python train.py --train_examples=195000 --horizontal_flip=true --translate=0.12 --norm="layernorm" --norm_position="pre" --mlp_ratio=2 --mixing="cutmix" --loss="cross_entropy" --head_dropout=0.1 --beta1=0.9 --precondition_frequency=25 --epochs=1.6 --final_lr_fraction=0.05 --warmup_steps=250
Rows from block 2 of a small image classifier, named by matrix and row number. Rows with one number belong to one neuron. Each number is 500 + 25 x the weight over its row's rms, rounded and kept within 0 to 999. All counts start at 0. Numbers have three digits each.
After each neuron's rows are labels from the 100 images, of 14976, where the neuron reaches its largest size: "colour at peak" is the nearest of a few named colours to the mean colour under the peak. Only what is clearly more common there than usual is listed. The data: drawn human figures in many poses. In brackets: how many of the 100, against the usual share in percent.
# gate: MLP gate (model.blocks.2.mlp.gate.weight, 1024x512), inputs 228-284
# fc1: MLP up (model.blocks.2.mlp.fc1.weight, 1024x512), inputs 228-284
# fc2: MLP down (model.blocks.2.mlp.fc2.weight, 512x1024, transposed), outputs 228-284

gate.421:502508514534466486554498519505522486536525498481500502487537525467466497505479494506514468449502479493485503455489500471479528547504494453518457491457509507471495524525500
fc1.421:510473521517483484528486507466517542479459559495503482505466499538502493488512536474468487519529523507534462555536473487532483441506511527476520498508515463529482504522518
fc2.421:493531491557480548534482465487463480489505496510454515500526534518501573537473516522509500498527526573499553517510486486502538512526490511493489457476492522485496506523446
colour at peak: blue (30 vs 0.8)

gate.409:464510485522491512507513496472519466486503516519487515507438479507522555527526514492475469525517473504500524529499531506465499500526499524486473451485497538483492458513497
fc1.409:454532507459529484519442537497529498500531486491467503518452485504552519539486500461449495466535489536516499539496517510458493512499483501474504496455490520498500531525484
fc2.409:554527497473500473518487469472529510490496501525502514543488513484501483446483474465501471486507466480537493465512476496484516506505496508493451491538454491490473467473555
colour at peak: black (45 vs 9.4)

gate.361:516505496400455487512498528487421510529528514505473555520520479500496490488526553478502514517519525504524536489461497470468521517494502481515521506507481518470484486552496
fc1.361:505471500495529480506505535475526464478494480490529497486530493561495512446527503528484488486460484520484525553502481504472504516492438499526479560551475482488483513497488
fc2.361:511529511517523483447520494505522505468503524465512492523530529482456485504539563455506487559485487502507473529505476510451473461491460505518463479463508506520486511480490
colour at peak: brown (61 vs 25.9); black (25 vs 9.4)

gate.423:520475463482487557480470501497515517484523474541519525459511476509453493497502518517485498490515508497514480516504537454524446489501547487522526469479496483506503519462444
fc1.423:558520484536510462497523532551481545470482520511475475534461568480522543509496518466499503499495525441498510468485478538511527463502508482454491524514552513447500498552517
fc2.423:481508496511472490442540515485508505488483520502507460507487503493475492503447514514480499468480479511514509536521502473523531491498480505484510528512456511497538485502479
colour at peak: brown (55 vs 25.9)

gate.505:519507516481472529523482456515449520500511560516530531476464476489487489521478513502489520508495532491489497536518576517529516552518514530516523507534497533528476542461493
fc1.505:497503471517542463482502507496497501486499503486506496502528481531533482504538502521520539503473455476509438475515527539493525488499450504511491452533531538528501534479477
fc2.505:461499515536459520493469489502499530483507488494566493533534478493477496461481522539488485522491477501486513519533480513521475502478482460534501522476484498526512528534534
colour at peak: black (66 vs 9.4)

gate.550:504497496506485443472522478452501457511504470518533500540508535498470488475485524499521524478506452476496513483479521513511477541538523465554472469506518465520502527499513
fc1.550:515481504530492476514515497466538480491533515461519497502528503468530527479504538513499531472458479499505493529464554516493533525508537511503503471460472469507498484475511
fc2.550:490538500503496488453465554530533487517455523490513510508501493469547512500464453493516461501489517532515461511563491517497511505485478488489461467516494527540488495513487
colour at peak: blue (27 vs 0.8)

gate.45:580505525496497486458488468476533482516468492504480483529507483497485471538526509475474543466505479491522484556548521516518549510497457523547526496522501495472483461507516
fc1.45:518511510555463505499453466509496469468477489486509515516520489537502495552463476513505500494518497470503498504522474526485491489520484505448533504510549506513499549484507
fc2.45:535491478493505488523485538494554532509493509503509504512511507481548492517527489475517497500430489464537507490527530484481460528526526467528489499510463472472477497533499
colour at peak: purple (45 vs 2.9)

gate.244:514472485547446507521507482522395482510500479466498491487561498537524478502517553502476476469502530478506514517505485504504542509501519513486497461500550470509482512521523
fc1.244:492504477502531503508514496543547519492512508531473473500502485500505511465488505519521478523486532541485560499437532503495479501484547455461507490483515529520523484496490
fc2.244:484479518508508481529496503500489534514492475533490497487510440525495459508430469495491510497547533482478461469510557525511496504505475523533521536494498483479471523516498
colour at peak: green (32 vs 4.1)

gate.257:479480490463483486453468515470504510467495497500510519500512490497468522454525499510521487486495514451488515464509531511527472492461511526510542473532511505488496496470465
fc1.257:489504491514510495514543510498492521496522482490536489470522515539468500542445489476489509451484518538496475534497480486509512434479492467447553493502491506515481519510484
fc2.257:538497485483464529466531485501517528515464500521539557536512485507480504517487508459564520523499504576499529535510519513535503497522530484465498490545542502483517497480535
colour at peak: pink (46 vs 11.7)

gate.40:466483535471505528515474493542536531502484498512473557527467489531470505496482509494530519484482513527496497506514463469500526554502450497512466518526465488520513503510498
fc1.40:518531465481462526476465492505491558521519508538484481498531530465442475514506484518487561483508482506516499478437535476510542541523507486510516495516489497521503494484492
fc2.40:480517520476438477555474514546522507456473498506478500499471527519472524473498480512473494490526482499512500514503499473523504529435486513483461534519498478527526516493446
colour at peak: grey (67 vs 37.7)

gate.17:501517487462537487468477525486532548489497478494513540497500490504498492471500503492486528506507513510498483500488492474503502501482533515499541507495500460491479515477483
fc1.17:523511444459555472450523533517510507468517477510482475531477504534451486465513443446487476511469483556467500509508517473525494497519510533500502486472436422501504460523524
fc2.17:475474518531497513487470495538524512509565505517503503506482526515508501483468525485434497501487519481502503500476497520526511490521495564526481478506540530517497502506460
colour at peak: grey (63 vs 37.7); pink (33 vs 11.7)

gate.565:519516510499524488518465498470484480463481485550489579487523509468498532487537447484517520525516483514487457484541464493501487483495530456527496520537506527475535494515442
fc1.565:498487499506497523531488459481480485492542490484504456501514497528525552521514482482480521493481528480448513519481468497488511504487521484535573456531494541499487533497455
fc2.565:488478459479532471541482468523472529447488508502507503479527503552500525490513512516546509495495504492477449502501475548527506487539473493510521523505471507468497523506493
colour at peak: pink (35 vs 11.7)

gate.172:501535498507522492499501481558498500491512545508492504495472491505475517536491505509479468517492474513493518512468513482513536480482503510526480494515521514505498458477470
fc1.172:499497526484527469554519498463503507489477512484466504513505499506497479518520529480526498513492511494519487493488480491495494540497527491447489491520482502497471549577484
fc2.172:477482498514527491506535507484510553465493490492525474520502502473513491505523495470491509482472485497518494510498501523539521495486465468503514521479514514520497500504517
colour at peak: brown (52 vs 25.9)

gate.495:501477486484492489513493502493507460470534474498523492462480478472530486503535454474489486533503502454492490485530523487492479489492498516495498522482501487539490498481505
fc1.495:504485505488515495473485506504514507446472476504496492542496463481522476482488511517501507499476457454478521461474515533484480481530524529521505516519482497493511492547503
fc2.495:516456512484488518495543527507540555435481464477460501510482526494513529493480547530453498446493482523502542483468535532511535509527465519475455460470533522456500480515497
colour at peak: grey (87 vs 37.7)

gate.96:490467486455519472533492502496503501494476464493551500506580505501496503527533484486496494497493497504496488458526472447492512470481479469476487497469492546529488515503462
fc1.96:457449463525475538450540502485511494502480508523512547465522463510514489483496525491496521427516515490504518498506535474462468501466477531507508503500503442519505496476515
fc2.96:530493533456509488476503551506506552498498496500543469491477521473508524442574486488542471490498510483493544516533554471447478503477512512518532474503495486493493501544499
colour at peak: green (39 vs 4.1)

gate.76:538508529534511503482552498453506469453544493501535520499475494505506472517528472524508516528505437489528465497475472483531485498495525500470536492516511472510519482551494
fc1.76:513491478456532543487471512546505526520452516530457476465489449482516514504535467511532488532512540507541433497506475523471466531516486485486519505519435501507509528503502
fc2.76:478488504516505518489474510478456506467542467448533488486516484504477541489467525471492485471511510512510538509489514522545486510524508482498466524501477557454530440515485
colour at peak: pink (30 vs 11.7)

gate.67:466522482502479496475527548473507532528522492529476509504509534505502471473489484500508532515525475438489500449476510481478504475507451503528518496487493475460465462463515
fc1.67:456488520471500510482503520509500557439467518516491513484479492486511492506503487510522523510512490550488479497537426480509509497483449477465504503508540516463523538490477
fc2.67:486509471484495533519501520470508508494497536504423524501467484544522493528526496517500540501500511546530530513493510492473539509473496481497492480534528530449483515487500
colour at peak: blue (44 vs 0.8)

gate.436:512478561466485474522490505521495456490502456499494410517487525510512514465467484447507521500465491512510489509508469491471494537519478509494497515501463572481504492553507
fc1.436:495477528456487523508488482545494512453536467477459480504504492508500511444482520464501507500499506496452505514525456494518517504526521470498506544502492499511508461534515
fc2.436:497487475517496503487492534466542484480486516527473489488509468523501476491527477490462488487491457445496505499483503500514519465532466503490486477533527492452467528468525
colour at peak: pink (39 vs 11.7)

gate.169:513536510530512508457494494481528507486529508492499505529510494547503534489482534539506528510500479470513483478512498452532480492503521493482475500546516526519510491492459
fc1.169:511511476475488521455486483500505507528503473484453540515479506458469474473502524467480490481494513491510513511532455489458448507470481459516507566488481477504518498489496
fc2.169:527521532514461539457507520468522480518502540527514525506501486469480532469490490546484498527528481475522504499515465485471467530495532491523499493496486465480513459478547
colour at peak: brown (78 vs 25.9)

gate.765:484517511506476453446476492496529519485536487506515484512493530510508496520501522541533503512492513519531510492490525527492512518492499497509483507491475514523504523497496
fc1.765:458500531527510542510511495534536529502521501516516533532507492472529501511494531457513529531553491509479465481532495494475481492518506477461526527535496458496533489512469
fc2.765:483499476458485466512471499505481536475482515529483481502474483448484538556528515495519505516468465512487470429511495484490502519501489505501502522469482470447444513531504
colour at peak: purple (47 vs 2.9)

gate.461:527493527453500451505504521493463542516504524499521483513530494488522514515518481489531541518488445490512499493545512498509605492504486471458508463534539483530487522491507
fc1.461:505471520492527490513491478488524514453514532503465491489488497553561558527538481505521524470510525489514498461465503501490471539507479537495547516502505558501524512486494
fc2.461:493523507514489484493522507501481506514516506522508536524526499464496497492489488469488525507459473502476494505497521494511488536485528518509541527442492465545509479494479
colour at peak: blue (33 vs 0.8); green (28 vs 4.1)

gate.163:518527476480504512477497516461443507526485481464502528451455512468528488526499500469471490568461506521538528484502482507479508512488484462487490494533459463483532491498491
fc1.163:502538511516504469461505492531495483484489531512487529541485498487470528506489464488472494521480513525486476532458504490504521522510534484507474509536504518518497504487483
fc2.163:535522480489524527514503528524526491531473508508524532516493536480476508501469507543518498487525523508531524482533478465468531463500514473469488531482484459515502532478495
colour at peak: green (34 vs 4.1)

gate.215:528502467500578518504490514513508516458488479453533493524500495482496527480519493530556495454503460521484504492503493493523483502538444495495482508495533499453566497488470
fc1.215:478483537535487470449482454509499471492504508460472483495480484462494507504455458467509539537487487480501514534518499542504491548516481506488581553527457486491493513470510
fc2.215:493447502511502496485513511500479548457483511472513514477473525506510547494491490489495493508473478488487531530443505497498536520509461480477515526533481482516521495487500
colour at peak: pink (46 vs 11.7)

gate.520:497451512513513475497488484508503491553524485474447505509484500495518478534530475490501546488503515488482470488541488488532496504496501492500515482498545509506507449490454
fc1.520:490478532469491556497507506447475542525490503502517498493535442519486484496492521512512482513466460516485497523462460490482465542492511482513483549484526525453489512542477
fc2.520:481498541535484481444488497502472506501484493515474506493515465500472507508491535498482492496504496519510525563519494494460537512514493554442490482530530461476489478487538
colour at peak: grey (75 vs 37.7)

gate.179:469474453512503464491483523454511425460482479498549507527515488509505549538525502549469547457521531497469445506478538518489508533514502507504545460466464470495500531577456
fc1.179:476505487527530474557481501488485523559454487469479478478513500520506477529466487496513554503505499487519472471507492500504542478509502506477492528540491522502485467458489
fc2.179:508511507468518453488490483559514513474501508519503473503466480499503496491484509510487514479442459515470509525498525532492496475491491518512473482463479480523501483516491
colour at peak: black (34 vs 9.4)

gate.70:453522466481524466503481501479503497473532539525515471509543510497561489435549489475472522484519478515472506518489519491513456484519520478511466485508513475477500531471530
fc1.70:513514488454516510493531524514522531488509477502473521548474538551498531498526492515502493502523492501499472494475511472535507480511497511533536520461553481524472526487502
fc2.70:489534471496510507463499519493448484522526538512536475521576536493476507468482468500477534491524438473498486485506469497518499474488530514515531495473447524491494477475473
colour at peak: green (64 vs 4.1)

gate.325:514484525466520449499502523470521529546499473476488540524500488553493537519471504539501493487485491506485476493491494457535497498524500501481494469471520527531462496489537
fc1.325:506493472483490467473497489513544523503487482496503486490478468470517502503537505506494497507481528509511504477480478541495483459559477529476508475533466545473456488510455
fc2.325:522506495516522481512482498505513473512477513502498467514497524513500509560498519468522493519459478531511509558500443506517512490502509525470522491499512509516551511517505
colour at peak: orange (26 vs 0.3)

gate.388:534510511521476490509519484474487477496467473476453509478522499468468474523452497526520533484531451470493521482516552506464545505481525547508491497552527479489495453511504
fc1.388:545517484505494486552524501497483473502491500464459504486489531497451514519509503514479527472510538509543453507460515523545533464518463496519499508484528507516515462494494
fc2.388:455540503453520469516519489502529486452518503527520494516484509503518520494493499489483473504502488444539506521495476491500525509471489487541517499536493463546539490536480
colour at peak: purple (60 vs 2.9)